{
  "targets": ["light"],
  "num_classes": 4,
  "qk_norm": false,
  "drop_path": 0.05,
  "depths": [3, 6, 6],
  "widths": [96, 192, 384],
  "shampoo_beta": 0.95,
  "adamw_weight_decay_other_params": 0
}
Rows from block 2 of a small image classifier, named by matrix and row number. Rows with one number belong to one neuron. Each number is 500 + 50 x the weight over its row's rms, rounded and kept within 0 to 999. All counts start at 0. Numbers have three digits each.
After each neuron's rows are labels from the 100 images, of 14976, where the neuron reaches its highest value: "strongest on" is what is common among them. Only what is clearly more common there than usual is listed. The data: rendered landscapes of hills, water and sky. In brackets: how many of the 100.
# fc1: MLP up (model.blocks.2.mlp.fc1.weight, 288x96), inputs 0-95
# fc2: MLP down (model.blocks.2.mlp.fc2.weight, 96x288, transposed), outputs 0-95

fc1.149:516524529413449491519441506565458542507488536508531445426508465495530463512476395519453563429530549529408537525519484560477447463605510534505606429546575488499498510613461430470444489463524462440492478541442522481452448543545509548437522579625496401567524550543529514589544512497439599498
fc2.149:534572482472548450505432410462517521390519411483515491495462442484559489414534457402581571491483498447453455423478484547467521579581556439478476513488468493448442500671526481539567583512508468459468448494530549556455549479449459549458506533530475537518457458473409485452422436470537450538
strongest on: clouds (94); overcast (88); dark volcanic rock (49)

fc1.123:551506497451428470575455617546552484515520512503533516564538538461447372512514546572503532531497559382518450569592464515560590549568530569567419506519514484513450436519525454525442547470469499501479475503516436543421536487463526574419503515526424518465607535493441450548441596466509530524
fc2.123:472480464486562665445456535391474469356509491473451437448570481560493466478570441501532492489498522429481490519472517467614542552545492498433474442585478541559508461467436426493601536595560482514505553423453465461482553533509563533558521525526558574497553500505497502455500468469438474475
strongest on: overcast (86); red mesas (59)

fc1.26:510506439479566425434587546482453542372489415466556470476485460496520458532495528450573583538525554489445464399515429467600493464553534459502498528495439481543494496540502500438458437456455558495506399524547464420522506555548471480453491465478528597612585486500586593515463439428505486524
fc2.26:457595433573565582513552483420499557408479504519551509388506442396508569566500528514541481555601495483483492588541571514559511493644479500492611402562515513504523499492532538435519486497541578478497481545430496527485520499555452544487463454523511585483525493516563420548555517446509532515
strongest on: terraced slopes (40)

fc1.148:498493475498526406494381531446599533496415543498461528430460444445462429457544499424537449565526518495444510436467424492479447433603499535499518455551449428561483563517541492495420527392526461556514576469474417534474515533496515531557531496489483475538605440564514446538475550520454563611
fc2.148:524584491514433487471569475509480487624491417516498538551520550507492562507620582461435513641531504411509550501509505477520485485486534545435553399510516558469511429573443476554568427528440471474427540555545503464549531462535547486550517483481367462522501500516463460558541590421496532503
strongest on: clouds (95); overcast (92); terraced slopes (37)

fc1.267:456513535464519605529573470526500531355454512515472578474566560544427572471434415441481478517520502567468577380461473503480526512443495469538470575495456509584475446571496421492468510502422575462587593572518519533423493524455510492447510486467491476453471485527500459580447505461458556594
fc2.267:465489514567529463475551516464518493350618523483511473547502595535520504511452520483539497453445507507412506459392493442534460463433562592494465498525456467427475504527378461402473384499537520519469514545514497492504503549558528445512483468497498623515475543508590528500496389577467459563
strongest on: overcast (84); snowy peaks (47)

fc1.236:558503548446490417533488527545514523494509522512453425505489492414433497580529383440463511500402506494624551527544531494530600458524497516450471532456581433451426578466442474473437503539441448529471556425526459487520488400563467475540537502552520617467510473543519503509545405511585540577
fc2.236:558421443537456415578488442549493415449438388448496511584522485405468497485465458520425479515527522558563557453514441525489477458536492468430511450405413480479502507495543492630531562426501451533503504541429509517562481611484429523491484435485473450415436464527524607471519546519509516488
strongest on: overcast (51); sun or moon in view (37)

fc1.48:570465524597468473469557527547501507499532449420414552619541481516546603562461495463513511485433463467487493506530511532534545391466526512424481538537475460502398418492480591584569534418498582555453434541461421498566445551561486480433464519530558494464551443489536472501569503467576559502
fc2.48:476455505482426463503420473562492463481530577494449491494521603524457549567440518470429537547448553354580436479482543449479540510485493480424486451555559387548528558479511471473517424546492481534485521499518554527571520396455534400568502522621520576481433458476533443498453521510414490472
strongest on: sunset (90)

fc1.111:524463496543404479383448497501434458460413511534483554509520468501479443541567474531400564516510531435490429609580515450518486511487503483433528530490537612565501525480535474515484416558445489448597524591473420469504452432556443514480527497458527429451414516442560467528482434535598548463
fc2.111:488446505509454399507504488533433503568583453450459575529552549457509532537470521520430473587438497488551475504479564532434492333557566476400582540481446525617511463475488477472432575454504464537493507505452562421514471466548553506437517507498565560467439444562441538445532408472502482501
strongest on: night (99); snowy peaks (93)

fc1.3:562537439532524549407517560395521518582457442534466496539545578501606589458424480539522509536391489464442458508568531455504465458463420459457423491535526565539444570509566557535476553602478501400541535529528468485540405491444470554438431456515503461451442508527519509520444509570473532503
fc2.3:476422472420517484484401564514484534534533614508511482438508461509512548587566526563596500489519510458498393418571561434538504424586470485437573486483549509530474517481512487374453471512507539486481543422532512497540489565473478475496546516564473573512553455552388495484527472592559394477
strongest on: snowy peaks (50); purple alien crags (35)

fc1.284:484557516359460515522519541409558504461522539577578545421466522484502509479517501510561495442468531569509408562511460544435610406510462555571491525436504505490529573509637512484427463498484504541468543504512523583534493470454556564438483512459533486501549466492458426603536518553388514550
fc2.284:517560432405458520450489491547515495534426472405522566522523476535535614479452555568624474537493468538529465484594602510487452533568473550476543492509569488502533404501554510434555540504473570551577436562560514462440546503440496550493429582448520506478525537521393453434498585532498507479
strongest on: noon (76); snowy peaks (70)

fc1.33:493453522516497475548377501476518515491501491417588426526569487457463491503428462474510603549530463373424420470573489492488478498554474486509493509437561507536506570407526494507443453497433540457483473538518550430517530459544553505482557488456467533574617545465496499468422546411367438553
fc2.33:529415533550482602435408490556503468504492464492464486544538525468507430499533514584557500507516462471508490525591460521468472394591455480527411479561505511528554499510399472523484477474462484494453551402475442518511438590501565489503441547515467546475550502471431566567470460379332495507
strongest on: overcast (100); clouds (99); snowy peaks (37)

fc1.275:520550545510526485474399514570480597505509431457549453469467471442506489393563547610445528499380512447483562460587562499516466477483487466463436470510590460484488454525572457512492439543495535471453502490554481533467462597507537498414484565591446641524605518523511554536472503473467543526
fc2.275:574384470539482422469438406432496532421519461544479510588418492524467520395527488519458529488525574480469494507571471471430412543468543548487471549527468545546545468489474489573579461561560515477500531534553500536506422528466457569508493582466477533548586434512501541559586385560413481476
strongest on: clouds (99); overcast (97)

fc1.286:579530596479510496518482509478496545519544531569500539624434466524539470410475522521592438452414494491541538391425578486577530552502518484436461500478475475485522526500443563534573607535377470480404513511434519516495485516484458512518457469458574511527525506456585501381543536416441505478
fc2.286:555511539486444566509462479593503524496517409494541600481474515442521373456565590529513467425534486489449555501484372448502431475460522523472418500426455470486446501439544503574529460526473526512395457418465476509476511508403425508513580467513503498499542488499636405471446490494505454560
strongest on: sunset (100)

fc1.167:516561560460477567466591492466472452504444540501506542491481429568508579365565593500445537500444487537536475513572497510502516360568574528524435498565496550507524523512454550508431528590551437495533570460503475496481466437461456494490441532519662500473499510492433535437416526439544518468
fc2.167:532531510555386435559575475410537599511503509339464424478384533482507450431500588487442474501484453471456433587546593545419512451506462449488518517478484447485513475498458495427494527510476466465541544535464454445470544505599503417572517515524557464478485572512448561498469478493569473500
strongest on: terraced slopes (82); overcast (60)

fc1.78:468544513586439498476464496428482455457517576531498575602614522549480501344505468487452491559455540490515537601474433481469529415543496520540426455441503529536404472498493529467538517535451462522517578602488477552460489508476439541538501474438514450480635430473493577476425458479464528500
fc2.78:488504521333365435489461472525499565571524620514514469511531507545530529367529497457483498512447476568573410579477533539530501524421520430575507467524622512504455482417504500477512524517602498496521565502516539513483462470510513562466471551451428526517529487568507422443502542501512508562
strongest on: red mesas (77)

fc1.117:526618528423434457474544566431537597509510496555554561478482490410404570465484503497488526508476535471480434489444491530482573397565523455586497497503518501513576439525496449402486446475536601482491511524478479537575472453503472537512534495520413566391590503565453565497501475480531617486
fc2.117:543450571406660436551527519540529460470467484453555580478486492468501487535484513520427475503465531568525463375544527477459533464549498585446524577569517490477527448496471503463544490598515523454528569456456487504382593534437444544476481486487534476505491427470445581529514392437444551492
strongest on: purple alien crags (78); sunset (78)

fc1.119:584477462427466439451447501406486484366564541563465480474567434578504596371530433484508483450500472453523522461453411437547498415508455460509589503537541486486493489506516556428461521552511425527544603491566507554548511501479474453470580468529461506574493456501491504441456405510499544453
fc2.119:549488493445480514467487496548506505489482583517512494551529448481518546370555351389536540524464462562470472648557530567500489389451443500487447526529498481531469506547458454499466522490492567475504527504447528462507536460533485530495494485417430558526463408548451567494387546606539452448
strongest on: water (75); dark volcanic rock (46)

fc1.89:539456525599577467436514575421589502468505486428477579521496471530517510544510560468560544460540444474539445392521629539511477420528498466557486435547565552513454568501506456552515451504469464515488387453569566445451538451458502438561513463440430500520610489495536466527472400501498539541
fc2.89:570590505436529518438401445478516550338570447507490453483454482566469564543456597400539467497463519529458514573549457533430455539593502496495531515484426528482514553460493439484481585454433496449525459497589465472475510570491486595459472463539456526476559480525591546453513500467532438555
strongest on: red mesas (88); noon (64)

fc1.138:544515514409485550519516457477422500353565572469526458442441505530556501513485446524539506514462514600454468429502525520536471591576514563555453495538473490537411529546476435494520524482414533468511585509444488545509417525455517520503513413536544467488634472567591523623503566485458481529
fc2.138:503488568487454526424557558486519447431551481514463446550481432583498526486470426495458530428456570593525524527425461561477487542417448456503488466499540453473503545625506483503494533466479565502574447553498536547475467456513562474511425445450549524504482433464476448591414376464583602572
strongest on: snowy peaks (78); noon (72)

fc1.185:436492397490482516536467526502458544541511528551521553528500516428411488453490490485386493498529470537530550580493491533467490452423566516561486418464302526419552494410475453468501511546540519557522476530463474478502508525504572528461493460451453499474406449486414488432468464653470493484
fc2.185:450583400582504633448473581429541528506554531551502489516519549523466531525411545398428467484532539583390538460462558540556483444433490459541475522520519532511498485499472551491425474500497479535470551491512518541540521543496557474481554492536519424525482568502387472580474358488507414516
strongest on: red mesas (70); night (70)

fc1.287:447514521474427509571387526464506516603574461532642528533597518445588498538465462569497521427504512551545508439597436552400487479457510528476478490470479452502557523564506481425485443613533582460401550411471503444510473491569529484513497521557538495543543493520441513415486514491512510495
fc2.287:488443487484537438464447496483513380567537492528566520485445522456495489399469442585493478511538501468481484525405502502445419628436538409460570562539534478529429515511456476535478466461597440514542429512446556450400491529500432496420460559566509524421468543556579555532571542488462535485
strongest on: noon (100); terraced slopes (34)

fc1.222:476468550451506453509553496432624491660436511514484435474565610450428434496488479507499465511482535443531436461438505493490468469494522541423521415469499532524499541511503580485508416499537563459445540439515448524515484462634602546501494430557500508502572466512458398566507525500571557487
fc2.222:503429453444462556489553607492497476486521572551526464532584503511530526463504567485413566418437487543561573541579598514483503517474485564539467447498527499522564439478600578524533507546585442513600611486463555538561525515491544457494544556480453603502579462520485539574501601491510493504
strongest on: noon (100); red mesas (72)

fc1.235:543497579473439516537528475432527538376448491476560515514588513553539596495501515417456532489465496560509422501461476500425576412517515416466455516528580485534449563522514543489545570531481377515452492480574608555525522506474401491473471521494525564487543480421471525524528424449560580414
fc2.235:528544619536570453536457464467505465481522575537483471565435479478506557504508513460520498482549472467508448581490499457506512491612485477471521565445476469511507522490473417501576541495508428458512433488543548530512471578515413518501434521508511473424605515429467525485540637680605556519
strongest on: red mesas (97); sunset (77)

fc1.17:564507497469363540431588435521506545448574494574575569474540467485465465528522547532560493521407523550461527428494557489555516496512511471534471438513600481431477485525494568515509557436564507484416400493489441477459438512458449520472588481598499528580524509541649441469491487455529478519
fc2.17:568453459567504492540508484522548512506432390366526493512583543522534521461475602561470433518442485475496490468524486499476540500454513454592545535519535433456440512674581534476537522505503445536509376517513515502505469506529494468536483487445539567442461506492498549617530615514581491522
strongest on: sunset (93)

fc1.99:557513543452500529401468582480457550619450529486501526456428504530465445470553478492441451504527506490463482491615565481498553525477551492540453563530439398636469533571521538410480439536470540518486542483535491415408541476476507492532485452472574501515477521485485429406481428379559449522
fc2.99:572423457494448526430639532410481577562481457513507476455417467537497470444607499530500448492467571576561465491485479488536537439472474504583511513467433576534482497560483450500480530481395457558506517535504476467509428497497479468515471434403450483582482524462511558380549411573562506552
strongest on: sun or moon in view (86); sunset (52)

fc1.196:507453562517544540449416583463455485521595454510529463517429508416555526453566487567409534477515556397512452504537461475497428518512578512420452604492534444530548556490507516478456469393530460490479603463521476473458441502553522453415472479614510565548509546508405511464538465435506503579
fc2.196:497529428435461599508523464471506479434459481521433490512528466505502558606459552477453512476513459502476359578572590488497429442565574508492526498581514508577473489563507451491520392565541574549493508493453577510555457503446428545433593447421494543496508491525494546572584565439483465476
strongest on: clouds (94); overcast (86)

fc1.21:540473469458489530469529493412469515522291445472505452492480451490518494524503518471550524446599524470457448480575524511582443382566508430510437561574494438527538453520463452483431459446437494518590469470562540499472418546506443444481574449495541483523519492408562542525432457457480485500
fc2.21:486628465474517562466541584419499515462457487456476539441536465483455488541655568430521521487527516492497500471538558503527546471663610408488537389597554448554476440574527512489475512492519473500483496522470460521474527539511463479525535438472497475529563568471582475518573490441557483527
strongest on: purple alien crags (63); sunset (63)

fc1.101:532549452456522454475413426549496465511515546453470498458580495482504412525453527481432562484409553489423512420524517463490550413581570420475444574483461542502557518549526386481467465497564505482466578561492504473457475509558481570572539510510515497566638546524474462419490508474386442446
fc2.101:545533474486478411485476464459538501505566395476465353490490500397495536507492503527573518483481542466536463619494469427528504383554485466353504492535606503482482444480524505581510529503497488500428417446527530546476431531586538502453480590572497468489493556452448557532435502562467514486
strongest on: dark volcanic rock (86); noon (64)

fc1.1:494525484469497444504564479498487532451501516551497424493506491502478478518546516514507567463359546584545558421617558448519565463498417532488517481475473528589554420516507470533518558410500588595432502464597477537486476558455426527476462499453554600471424500494421549588608474497479484514
fc2.1:487470505532506407459570487584517505479527449498477422485522470578471536414553580553426456580518539577568489469511451500593470554589490494465500545500490460502499437574444526438540534423518384528481484510449479473489518520454414518554493476400552480398522542411411547536530464573520474587
strongest on: purple alien crags (84); sunset (84)

fc1.67:475511601531505459526546510488436488506490481501557563517506520499461501478515559410542562481480488503531517476421384460507503528565453550550588556441436486383474539525479569475505388440426548580557572488472531529546471525553503568486529487467544600483368552557598528492556485545420530510
fc2.67:476516631488555512572560554467545544495562532567529471486370463513486470484548491448470454501502489457541521420427503487593592484460442490467514635476480489472518440508450546409440492443424511454520552427613503489484564567547475480453504468490511483466547446560554461577494399497536472466
strongest on: purple alien crags (90); sunset (89)

fc1.39:477508484483529574466543524538559432553557442484440492506543488476464439567549521383550532535440523525544424494472502538499511437457552528482486567478540435497480449515504483535549437490374444586532536467589412438434501532451522447463515526453408506563523528430530514530522494321493457578
fc2.39:587506591567513451499472420486530486483418426462511415494536536588582578458553614477547526522508531520593452497486485486536456448477454557581465455475510522482513483635464502469485538593476586472558470504511514567547535452393518579496469474485488553487456475455439432502455587427519494500
strongest on: sun or moon in view (63); night (59)

fc1.204:442527554538424426557535500592573497525527464594458578509438507557505442444563472446515528471534446552425560555536592591462497540432496488428456466413454494572469480505509493485548496602499507534410509526533489515529562548471555489490563488463541494499617474435582483441459465390486477546
fc2.204:493461507582394565479548523531477496485493513529540559474472497473577522454449498533413464484503464487389526458403473404486451368485573501526560475586443439396483477517467494561474557543515466508503525434498526518455443488508566496504497535491537546555542517524558451361474445591394519450
strongest on: sunset (100); sun or moon in view (34)

fc1.202:525501527446538596426505418494530515469527600477548462551471478475464375456534507591458547514477541479537539524536540436435513435559561484532523524514508397618545521519492479480516567500497467572481463494594482471405475510568452518483403481593414499546534588437518619503515523502459517524
fc2.202:521426517404465448489418447495482445510534436530539469524510491437560533443437573509522524521563471466461476465471534441503474414515449419525503590542640579463502463498446439512586523542368536591461498545464459450498535527428552525450443572516514567523485520461573606524526456511527469504
strongest on: clouds (93); overcast (88); snowy peaks (39)

fc1.229:481586474574536564466548503549483543455428448484556465543532551500491517435498410477532522494563499558492552522506528450516562522506482562560443498503320517525476516539499462573522572510552506489525429530548488419399483598564408529506543486470423542496475512419446490418416491591556518463
fc2.229:545481582464551451492615491493535525463443533437472485470507482496523536499449568388400459559444498587450531405474464484555524616527482423583473508483483497534421540456409489519449514388592550508483436471470493539506426551498470531454488527423504467557520551433432554482430477517520435519
strongest on: red mesas (67)

fc1.219:497518537432463469518501475463478508580468516608566524590591475562477386559532486526489550465466448482501533551494491619467437590401448539469524480486450478469550510492511522498509384605511605427466509498472457517387473504480515479552475521564545470443622535501517493496521536588519464480
fc2.219:492535466451513534505531474469481461627489562557454502471546433550538533375507468545479504459460506520473491611487501496530498520604428474455515503469504493544447382556507427471473514404699512491528508552465521556496423497558443497485496509475455524492503460447434549504475579555512427570
strongest on: noon (76); red mesas (51)

fc1.8:506569516540477481482556525433389509553552514413408429459580458543450526492480436487493493560482527534487474557451536452558561455581444463544494466556567591515585524519588465478470532567504447351610461410559502493492475503560512543573484491510572511529531520454447506538471432545489530531
fc2.8:456513540483429512526465485489464527583513532369477479516537545509531499454497439516544461512511507474574490438571517490506496443619481407524528544450358438534552429446529505413536595437496531582507461514510512440475502488576496511461479473611562607536532547439505597493536561504535477429
strongest on: sun or moon in view (76); night (74)

fc1.200:535467588471534451505448531499432521452539442522498482502576524459507426445512579560513487614471474500419442512528480571484560474425586447539493511478495461531482535515533547585514450466565615514458518462619426449462471463610503550479540552497461583510602534435437502442556524423528468504
fc2.200:525471483619488522525411563473537464465543458523413533484626484526578485473458546563477483489533506521477442540408524517564508454505482566440534438507523509462572447500545497519400525568551512490486541545505439494513447401499446535531412475562433527562599529652457534585492516473488531532
strongest on: water (76); noon (61); red mesas (53)

fc1.108:466473504587567558513528527534473512446581463498477498505401556445520445531499558492473551536576544529463470500524530511548499508491452459444544436541428544522497505450531518445578589552375377435639513525479492564512521473526559461413474536411509437531410477388455525463524488548466496521
fc2.108:421492500580559579495449520426544592574543439563449541507506513485417490449384436528399535537491560487432529456492533489488490522558516417507538516499451489528458499448547498392564518497360518506572506566509488478529578534524571457451499512481427431574542463465434546516584500444521525482
strongest on: water (77); overcast (60); purple alien crags (34)

fc1.168:396498488499364434428519458480523506522516441607552500502471452477560442348501533495446478500410410589458545506505509505453527547497455509576463542500573534583448530536549402473499518545475452452505475528461515562540461514483517455511560494420469542505550497459574494508472550376538524456
fc2.168:417589452520372542420470500552418531512462508517531513524579477479436554459483519520539509481495437560513512487567556442483482509481581520523469580476562535500474468411491569570591481441612473446485473559514483473577521444550508433500519514536504656504534536478497503376439477468540453488
strongest on: sunset (62); red mesas (39)

fc1.225:447485549495528469560460583540509521540462460487547340472546404524510466585527453504470504553536553507417478518517424472508503408576449483510516579630464488459520470586535479570527440476447505545488469561546574434470519448473535487483521557484485451496507558507497537571437369581508542537
fc2.225:529560536523512511511479559485493564540386392483430496424605475446452397558469534446529541476522512418544473464567482504563477480585485424499498511508476510572428612558385454491472548459583514484462422509539520472499487537514451502535510471558616520605465558493473579500517483449498519494
strongest on: dark volcanic rock (46); purple alien crags (45)

fc1.5:493593455447466497487548545478508422486592506477454405472450503514453389519527541498592507459493507472467550390534452462533472484504467490520510547397446516570475485481531494465457470495440465450496530543513446503557456415472516472544457494449516560387539482574415538442530598647482501591
fc2.5:503557541589528611493419491495510595501566528551510547496516525453485485537520556531500483492506459492505532523451463452417529523621519485551577374441512533499543512391523531414567474582508470561440469460576508555484463520567562581478460476499521481522471504500543483599483633560428458498
strongest on: noon (100); water (90); green hills (43)

fc1.54:504542523494561491563330426553492466464513510611448481543480469508653520550506403439507510493517488487507562480537533407511509562514519559506469581479512500503493578505572581488557543526496439541561459523495479581499505598477387526555491505478422526464466432498546506465525502545529512406
fc2.54:475508508450426534482540500467426540474449500444515448488575539556497484492497556427379525515575478511531558606524556576513543522411485452495417457437503402576568408443479469514528519518499467524455450552394435434537520540524601482513545554507501505437540530483469515399529560561562452559
strongest on: night (99); snowy peaks (51); sun or moon in view (49)

fc1.207:499508633491542554540515415512498491406385534450539435481476521462546501493514475508506494544447574531536473447518472513485527495460436473368508475456521496424534423594504470544516482473416480529506506520540483551548548530508533484525476540557561569529465495480648419647448502541508576544
fc2.207:588540467459451570422517510513530510391488374491523376537544510471420473510570418514536499501403520447531507567491439463512475528526499468524423504478513621497441550589507454467596490481423547557480557533484520529529482475585545483557514455513477439499473449490423511517422586478505577474
strongest on: clouds (96); overcast (82); dark volcanic rock (60); land: snowy peaks (37)

fc1.61:430554510555535536474530519475537491541522523492576422562573455476443474454500496599521522583450552543456538468476539385663584444528387528454497468580482527446480501547437491560480518434477495545542526532518504494616429446533469531572501512465520473540474557528495509539557507468478616532
fc2.61:569505520478442542429539400478466573543538416530493383551475480537467428478515532490510468548544490545459506399484495508514511341444410545569477547440465476472376478501506565561478545465531529534525500474458473565489485550478521510483493382568624512444488572475502510448432504542513496494
strongest on: green hills (88); noon (76)

fc1.239:505526486505610579454509483481532530462444551578529527615506508471401516586462461492504439566435492415594548445504434563522505459551492564487507507589563423473363566551438568451496492471464568536503522469479443571539508513495454470522544508430455524498495422474434583444485557489542502471
fc2.239:375557472524461546521492526553512573571550616553528466568422528473498541538473472500497482522492465403549562499513483475524514467485417573566421503489515424465418521473505587521509556531478521480559526529427467532538493568546525575483474545486468410439515494463507514361465456482502346500
strongest on: sun or moon in view (55); night (55); snowy peaks (37)

fc1.259:521453569495481592557457512429459474455420456438497533477510471530569512482447532495451535516565586558533575517550622608519460535554469527501442522558523425423483538486534545460482419467504475512555501438555462536476370496446569521489463572460404421542515542482466449467460448550542580467
fc2.259:521575489426520469527399524523444491530467529513525537486531562443550572601445492566410406464493522510415472526429512552435503519454498396539500509544533458485446507467557507535549588449501531414472356497451514563464497487518515487514555528521551534594532520525460508398547421599503546546
strongest on: noon (82); dark volcanic rock (59)

fc1.250:423480520471423543451526479583504497492543527492564618432582446435506515521504541528456513451485524534517576423514525463471431431485556518538471474545631553423448484500441553566488550523533452504346371570408509445461518535491498523504444466542545494471547505573536517537462477471554519487
fc2.250:491577618501423380501528492505521464479510509553491547635461512506457577533377477480420557496525537502501520526412454499475491478560462545611485514457634524488491504472413455552521469452529491492508511536528489520451509439473451471501534564556508568452433454469638543468563518487484457487
strongest on: sunset (100); sun or moon in view (40)

fc1.87:525527477454458492514406552586464510522423484488550488416512543546547467554521491468542544527455486542386532459565441485531481412568400551526480609432524414490437469581540550534530498457489444543512406508485472438551486528465466575401548570438466519562474506584468498547469568462498416503
fc2.87:502416630563559428504483538529476555515516464520448478458546501474482479433447568405480530547511509404464457409511465440553542566494549455463525479548560395443510438561533582457429487614600565457523571483460486512596487523483484523505535451579602476456509518492530512524508467545526524525
strongest on: overcast (65); fog (65); red mesas (36)

fc1.13:536508595453478387392487520450530563412497519480459522479517475565506418399565418535398528498544508510602395506454501485468474523490583529560548500554510496473453523568526436543555459528544417504580535590523480463491568423574550449484528506543471501480551496500520477499578553497465547432
fc2.13:434487445436431461533546496461559526448564540504452555498505493563555573520577530514474499552553491479497536475376572559544539417512515527468515519421407439583452515499549432398477558570514452506607484529534459561551441463539472519536481383523423497533532508492471450377530526486522550474
strongest on: sun or moon in view (83); night (77)

fc1.243:536544518552479587525463528442496582470417500612588567489538554541470462566498395442531524480556481484568509486484426518503554483444461524517456493513440497498579594468536524469512508484569433503460533588555510512561487433575521550399587564539500467485475452504487635538423417493548503487
fc2.243:512571475514406555483456589521454489501425579612518471528639493508510538561536543469471538558566501616524527573449512510483526496498485496536473515509550540509465510567516477506575487395542414496527524541464528485518506558464515553514497533530404620560454537502395483578440540502608503510
strongest on: red mesas (96); sunset (67); sun or moon in view (35)

fc1.96:565567568436439505534566533391445521556521573483404477519482536564546478478493524489498530469506438563507405481514493465475575473548461481541468483556525593557461496582555509544520464556533514391540549471584531475492524419511503431536516439515511514431520446493435565569574399564507614527
fc2.96:449587449406391510557422515479441535583489447407509518476602427506519495525536554495467483569497521511444453517575545551495514507623506516537533500466417510503520522509521573435552537533444427422501536607527517450493462537490544540467520552587444573512549494565435445500448501526419486435
strongest on: sun or moon in view (91); night (90)

fc1.169:486470416481507506511582607404516557525525509537426574458527585498479523494522513417538488471527439472564558533638498414517498498547544403504478558580490517475460412465528397348527563510499560481540487456516515475520502521522418528478520555445518471575510487455506423461441499487519454441
fc2.169:503515517535490513581545485499596541491500425456533472483490446445519606450504541492507501569528537395454482435550507510510465466561528508541494571671563486562467500469473451469426548560446518402570461458507479486483494495483552549525436618486470531464522616486530547395588557536503521518
strongest on: snowy peaks (67); noon (61); sun or moon in view (35)

fc1.172:440538494488453596497550423522419506489480499524511492585543521497539450446542465450495417501453542436495469496546534521562571542415511473486517476453631595509471485631535520513386585521498459505561479586508443566429417481496477545523549547433401445503453520486413496487520510429521525488
fc2.172:491466556416498443515422494458494451389551363465529524450495537546636482499523475641449432516412502391516505513481533509426541430583472437480490557485478426434444444526516570551490545576587454473493486471465483543490486522543505480560498481554514492511428531516430507478502537460499523545
strongest on: overcast (65); snowy peaks (60)

fc1.69:459548512447492462428571610461472543469453459460533473432482437503411570452548518393631507486506507480487567485485484493587532473563615520535480487541430488533460473545470560469454483414538569510535472459491461507556446434478347570459514482476601526477439491539529488491517513494570541532
fc2.69:463474444489543427511647559321484551506469537410506527417410457456472511489451529448470469502485469492521497456493470506479488507533556511522492475574465532561439478505568471458518514590387418507522540503417472456460499486527482493496555484498551461502519491442603465388589512582513534511
strongest on: water (79); sunset (65); purple alien crags (38)

fc1.244:420504623453527548531536549567480450599524523523433416476548535471375449578526588493443507544553499493627588490502466523457510574489442530468545443451474484395492533514533481452508516457441506488467602513486530503469567459443469520530456492392549452523434508535477586504504569505483495514
fc2.244:523519511420559533481637519521585472447482614444504519566538522524519553596598540420504480491495522495671575468474443494490553400466514519455544568418487505423467529477553563477498519565500498515507607471507502530518552570472500535528525474500569430490505505454463494459485554531452462566
strongest on: night (74); sun or moon in view (53); snowy peaks (38)

fc1.18:553482519560469474541509502489476560441462573528463513447481473457597574473426442494502483582565515537541525537405475502485497433392519496536544537472431553466536603519544485550582484532433481551479463446536506438548469489407555503522458492437533568485445445428377593497586483609521472507
fc2.18:412490535590428579556372553517461460573525571592407491464537501542473470507596476547505432480458452537487426463604501497557509524507457467494505517448562464521456528516447518564384508395513524494467484499517488547496459483516565527485531464503588445493488570455558444498440400517445438470
strongest on: overcast (82); snowy peaks (39)

fc1.41:516527534470423485507484467531461449578625453585555524487533453450541461557469456536571541536478543493455491497566519420447510413479544448495578620634470504521466505547442471499546515509439494488522516486481468551462454486471505484415497530550516638464534457482538485416540449553393482588
fc2.41:399518441470449328583510496451535514505512508527486469516486539568402555443544488533507530499509554485515461519575527504527538594509527510454556480387509482594428518461478505505579482512407500515471492594493521523626362431489412510495491509568471443508476464511522538558555507504511518485
strongest on: green hills (49); purple alien crags (39)